{"loss": "l1", "mlp_ratio": 4, "head_dim": 32, "fused_qkv": false, "qk_norm": false, "shared_expert": false, "residual_init": "scaled_by_depth", "optimizer": "soap", "beta1": 0.9, "shampoo_beta": 0.95, "adamw_lr_other_params": 0.0029, "cautious_weight_decay": true, "final_lr_fraction": 0.01, "weight_decay": 0.09}
Rows from expert 5 of block 11, named by matrix and row number. Rows with one number belong to one neuron. Each number is 500 + 40 x the weight over the matrix's rms, rounded and kept within 0 to 999. All counts start at 0. Numbers have three digits each.
# gate: expert gate (model.blocks.11.mlp.gate, 8x96x192), inputs 72-95
# up: expert up (model.blocks.11.mlp.up, 8x96x192), inputs 72-95
# down: expert down (model.blocks.11.mlp.down, 8x192x96, transposed), outputs 72-95
gate.26:505500509536573546489534557511542480462495484537488500492514568487516538
gate.27:463509531467546583445514533527449553473532455545425457475499544480473510
gate.28:570509467436455545526493540478458477543509521501565476580527561518515458
gate.29:496495576509548538557519503525499491498508488492517482514539512495591474
gate.30:475546420494499554578542502489513477445490502516487553542552484463511505
gate.31:530560539555493505538538533577519557496601469446568502491503508470443527
gate.32:490608487476563491474586502568423512459561526535470451511442489536499501
gate.33:503528535503494472410408523513491542584606533464571461512474454485476526
gate.34:483518536492518495514504577475512464506507495500524481490502569526443549
gate.35:506533508541467534463570539525546506530551520548503496490498455495546529
gate.36:466456460432532505583505470509561531468521522506482469490499477510541566
gate.37:406434521498432483484543515462494553457469488517515511507484525457444529
gate.38:484513479520507490470538453553476501485519408508506519415538500533461478
gate.39:538520478516558469473505490495436532464547435468530510477523527519484506
gate.40:430486408573459581531512465510504542470534400513480463466515402456476430
gate.41:449484466585496505423491573481378551575594524438439489465513515531510495
gate.42:538534510406503537506562447492474536479489513503477510516514480529501468
gate.43:488493572493465530486469502499490494441470529487452471464485474475461478
gate.44:505514538483491563542541501440516498516449397461543551439514488481509498
gate.45:415537545511512567548529507500520457498555509483524466543492550501553510
gate.46:521549479475555450534480543540481447461538575487510514442435477575505453
gate.47:424450506499595501533461547438569539603502500425562431504522551507507558
gate.48:498536508533472554540571600518588522544522553458539514408483492548511507
gate.49:511525473490495454484543473444539496475514528424452475526465488585529500
gate.50:475502427517483575511560517518477569441473510542513488507475478531505528
gate.51:512541481397470470401506528528480556512414507483520532462545463531539585
gate.52:440530528461509478571506415486519575512500530481512469479494477493500481
gate.53:512486403532449487483517468498496503512503486534488524452553445490454505
gate.54:484514534529499461506499529516506482523499473528471440535555509545449534
gate.55:436557450530515401502578524520581489548516566551509560452518469515495550
gate.56:490490532444461536546597498517501509478594609466494508537495406414448426
gate.57:474536461486538460459477488550554494499451463495511471478464489469535465
gate.58:509498539460466522470519498476493493499494474500440527566453462418491528
gate.59:493547497494538561504500449590477462501511474518453467471465509435456442
gate.60:494489523506535490497453575497497539450566445482482486557568483456489507
gate.61:513542514458465497495494540496519504501423473486461430466533482504519515
gate.62:489518539498488441447497530549516540504514418480508462516475465506436522
gate.63:391539506513453481496501518489474465435552522613431513478536502477511481
gate.64:402519486501524535523433511488502492555605559456516515467563493519498582
gate.65:466503468505476589524508463473529521528530528439484455498483556492529593
gate.66:524470402468535564473470477542523595443502471419472540564505462553520492
gate.67:495481519473574516487556467521485494454528536503442421526473548480471441
gate.68:547511444548589613566568495452542461496514543521532438509587542500493566
gate.69:450495579513457565504495514554510518460520530567400490463598484464476470
gate.70:510564578416507578507515556489569482485545561467493496396479504454506499
gate.71:452470523427450457542575532419444486509485457509483447473573529524509552
gate.72:436514495486509470471499526579575462475486500536455572441481540544501508
gate.73:542496509522532581494517425471470486512527489465562552547503474547606528
gate.74:514496547499509543530542492502468504425557543471627443554481496456507562
gate.75:500535515546490580558565465535454493531466557510598551464482444431482510
gate.76:490553521502509472485555458554509522451479427486490538543528406493391468
gate.77:417407486454513486560504584459454546494547530498565439504492430573485513
gate.78:509496531509568502472511471556502504483520480449435515458412508487407541
gate.79:473565511506551514482468489491480477471453452496529468506546533509530534
gate.80:487517499507502511494502444498503495484545483555518496477514511481510470
gate.81:547591529500569507447444483522563483548431494508473475487458505484465440
gate.82:444461438516518553497475571524524555522544439451514494508527523456607472
gate.83:463490516480419503509558484502542499547525545518456486500526475539498461
gate.84:521558510525429562471529548433467477483520519553496482496501541464469435
gate.85:507583400470538504495537546547517468519462514531470512479539435530519471
gate.86:499505556488539541465569495512429460539554601531514556521567434495415495
gate.87:464569521447570465539563460520576555497565481540549477445466457559500453
gate.88:499580575533374446486529518482500489470496443494480510446426478535494549
gate.89:498469488520533503438472476469581520501567537452471547499514553549558465
gate.90:486458444496451574493467519549552511481469499530521530490472511517543499
gate.91:510434511615495497512515498527542433511480433484503502548531530472441474
up.26:552467487570495516491551484494512517437544472541527490490546533497450476
up.27:530465455528445494527439521425591542476413506464527526556450520469505498
up.28:523617473465525527465464484531531462559405545516504478534481521568487478
up.29:543546522512513523624507497513529518529471509423556456543497513434508514
up.30:495526471451509553556530488502523471463526467534542584575586533510541492
up.31:545550480503468510452494496510455535452543495459472520536424442537578546
up.32:504500530488491446503506503605510553566499510482507504534495442520481526
up.33:512504495444542472415497523524466538485511528508554466508521446519482565
up.34:507526569500502455517532519556437529485541462530537471476497479512515560
up.35:432477495444451550501520518516486523485514540535515402460481507458545512
up.36:491491560560462469456497477447493569564448504537418478498491459500489473
up.37:556430439500501572509493544493420573490528407456494494525426429556475576
up.38:489487473538462512506547505494505483472520535476478594486528484494545520
up.39:406515468587474511455501427473503556492503511515457504478480535445494399
up.40:530490435437535544397539507462521571505492486537504493438440437544554489
up.41:469578487537487547512463459481523529471445483505552547536557519495520517
up.42:464435464506467469472481514488499494557566491513494527444470557508511521
up.43:548426509508469474453458485463494528485464429518490519544543531497517419
up.44:555522520506497508479468458474508524471500505509480527480481536584530471
up.45:457493551523482525514491494546490579482513476517507447476494459437517450
up.46:484528481512510510516494486573483485557537457536476536427536488524463474
up.47:482474553460526508466532513451527524488435504540472477449487458449448534
up.48:518479522493486502501480520448595528463494462531427551508473525466492443
up.49:469479462496516500466520541509530454507481525564418538484521539490495467
up.50:514466447460532530505539517541507478469494454523538485523502536437526502
up.51:513495509459440581504496490485447508533506519537440518483572518531482532
up.52:475487503584494522504503504494580518501512602473449442469525438559512498
up.53:497498502522510579523470493464550559414426525492532510546562527502489532
up.54:426506523527549523489514566517495549498513529484490436489428442527539587
up.55:535559493547427492499545473489486540576511501477544529486473418472544442
up.56:477522511541538530529532468570569458502472465461510515515470488502561461
up.57:522474549431535525529483489558463455515553552536503445546466481492498494
up.58:484473486492516472525547526545470475476475398487493464533522517518432412
up.59:503513520533410489514508503525512565391446538449494446450479471537430543
up.60:505496502545489523500530500583464446497429518565538458512519522496490503
up.61:474552511516492476463447508548501523450534536497481514508447491512439421
up.62:515519575500497446451505516482496496558491499483520534523482537506420577
up.63:568450440486480460529442530535481461512532536456529520483465527500434497
up.64:539496427488586448563533439515533518487475464436503438467464490549499457
up.65:538543578496500503522554477478511557542509455483423453487522495432503497
up.66:423525503465570575493497501553549521509592506505552510463529469498516562
up.67:476505579448531528512582543538499475503600518498520448451470465526535498
up.68:443418449484520501468592467479624489493440518518488546480477517571468459
up.69:531557418485539436437515468552507529461510526476521477506520508486447584
up.70:573531594469519466442468436561525505452443443472501561525492455514528431
up.71:496506512474381493557538503465455511480470470469527489483492466462502539
up.72:487473447552484531477557442435493596510516505513475471521502453409516455
up.73:484504523434514473496502472484470534397393525562440454430552458466499513
up.74:546469458472499449510461518501543486456502547402491491442515558465450536
up.75:483512490463458533497525514458566542447560505405533613411490467446451478
up.76:466468523450475460444519481533509523481538555559518511499507487565456529
up.77:542569438461549612551549612448458548519538523475585459448446502511517521
up.78:501517485462527543488484503501540486443513500473531528542522541505486493
up.79:537458502485482515495473522421442546556592538497471569487479510501477506
up.80:475495471497498439517554588540520468506427523432482534573492552496485512
up.81:657499570478487458531490461545430478502551509429606482549476547551523482
up.82:513554521512470436501482450447475465457477573444508433503462545489556529
up.83:500454459494556519535529521436444443475525436471483529535483576494445479
up.84:509567420484522556559552459512391500495566512555428499425533410465506459
up.85:542493451519495478498548490458527527579510585535580540408488513529517488
up.86:497529430564524493467535540558422506540544513513548510457480395509480518
up.87:534508528527522460482525431568556473463415582547537390552535469433506469
up.88:486487481500520510483486480481544473500548586552478428548542547507480495
up.89:501482488509543517417512461520543475485464555498490522500488498552527440
up.90:470500444502511510511495512568488477573499474506506471470532455515495484
up.91:487562552519555474501572486538480472536488451553500532443513507515542487
down.26:544483522464453452500460468547423506512453482528592509531518398497525460
down.27:496552600517491486488480465522529537455494460516453518495386490511454491
down.28:539445519539472519513511476481539497544486496499467565557439537448471554
down.29:491484490472465454455544516431488489567521583572513521471434490531516569
down.30:519474529529510543509519514518460518583543520548449505535503533560516440
down.31:509508513477491462475467520560500517436534493461543563475520486489479477
down.32:452534492496444460519480471526453558444537500437486535527481480469438503
down.33:520551483433483453468476571548477470375492526465540503462399469477508491
down.34:474476472473490518480508462546545495467489518444561486464500525523516374
down.35:577475456515454477488544499503486503446531489482472462460519465583529582
down.36:515470460461521488473514551506538500495478531528572535528565555560536499
down.37:486542481526434487468451558511458487545448516505478464506503514403485549
down.38:513450494488598501484451432487518546486491426498445462537579530516458442
down.39:462485458528456487510547567473532505478519526573491493445420539540454485
down.40:494519504485516546529560432481512524483503521520552492505600481510528448
down.41:496495475425499554520515469456493485450506454449530516461453427549447542
down.42:464582538538570576488530529508453455507462454505392477469399515515431480
down.43:500361460490548469468468544509478497529539478608514471563509577488509435
down.44:553517505518466546456472445508496488531399576471525446502499536585492483
down.45:543451503519505528446457559521495456536445515485520522580468545497477538
down.46:501503528429504465435501513493427573497470580595475540496535460506463501
down.47:502532532538467532510485475449514490560493496458528534477474561541466475
down.48:475541509554520523536456495482555516468464460464502498563463505454499505
down.49:502537451445433429511538544522451474531442438465489495484518518469505511
down.50:388484503480443405501467516526436478534545578433532487518535423469473527
down.51:505461496488562448428480489627550547567482458495477549532520451553473462
down.52:513477516474576487449488550454481512479441498499463414527479549461416464
down.53:521530444501514547471506450482527455575461507444469547442488447511490459
down.54:543525483529518513497451498506522524504529483469531522513585517524542536
down.55:496463503497469528543498532502524459458507489488565559537485573447490546
down.56:523497478465520519497475553464530543559498467446515519496440469523499449
down.57:429436442453410513495477507544470515546462456489496569480464514500497523
down.58:542512557552494569513489485471511472526505577446464487500592536559524489
down.59:497589545603534520523484480563573515448440458484499533475495492461477541
down.60:474498495515539551461510550430546465607462466539555508446445548562485532
down.61:496472490511520484538558468544456465498510520530445461553540509488471544
down.62:533442500503542515489521534510486368559494503513577525492478504530467474
down.63:441528452450446449524511507496489568469567463511433489459501482492487470
down.64:451520490522465569461433554577479503463513458517424479524495469465520548
down.65:528456480508524422518466524462542397455539483434604510421515530484540449
down.66:455504461372509504503515444496547511511549538413501490530513508490526520
down.67:569551465509561458444491510466517524585553548533543451484590459509526503
down.68:457510508485519480542481540542518560487509480421511467519532463480458468
down.69:541579511534530506455513476484607528542525489536460504451525515475492574
down.70:490547489477486528490558441479462575559531499587518461537494477468489527
down.71:526540487557611498426443513493461540530439515627440458469470552488473471
down.72:530550540488476573448423480480570477535533443516514478478500562467531521
down.73:518497415455558551581450481477509520529477473489557492487551470477476415
down.74:516501587496518523483493508450459514473511511502536458546513548536529477
down.75:453409420549473509560531486504587503479492527421490547511506427540528506
down.76:512450514418503475494450540530481432611465562498574535493420497474490473
down.77:473486464475471464552412571423490502507534473532469515493577429456504491
down.78:508484502478516458545456532527520451515531511468525501478467537502489454
down.79:460510510478542476479521459548448476421483449543483480485469455478384486
down.80:491479469450530477492502431484531534487466559510486435572570510529475504
down.81:461483509476556495466461550501489486489491461493429525509460574485501531
down.82:488419438474505454572498468513516430508495472515514499496536481514475485
down.83:414530514470478528576498510515494516620511480495528542478483450508502524
down.84:499470496557546489487474514465526439471511503422565457461482546504502485
down.85:534466550517484505489526507536447474484504456462447596536449525509490557
down.86:494529536494572484521535481473428516531475496496538470508526472576504503
down.87:446480473506461495503440483478471546507475460470448532534500481576517547
down.88:457538407567556538526500521503487478451479443494492496495496455494447527
down.89:569510502522506467526526478562454507527509453511552549561500480454476544
down.90:520504546524464478548480541509538547446513564438494429527517503514523481
down.91:536489450497562476489437476538413551450546548496488601451473458504494462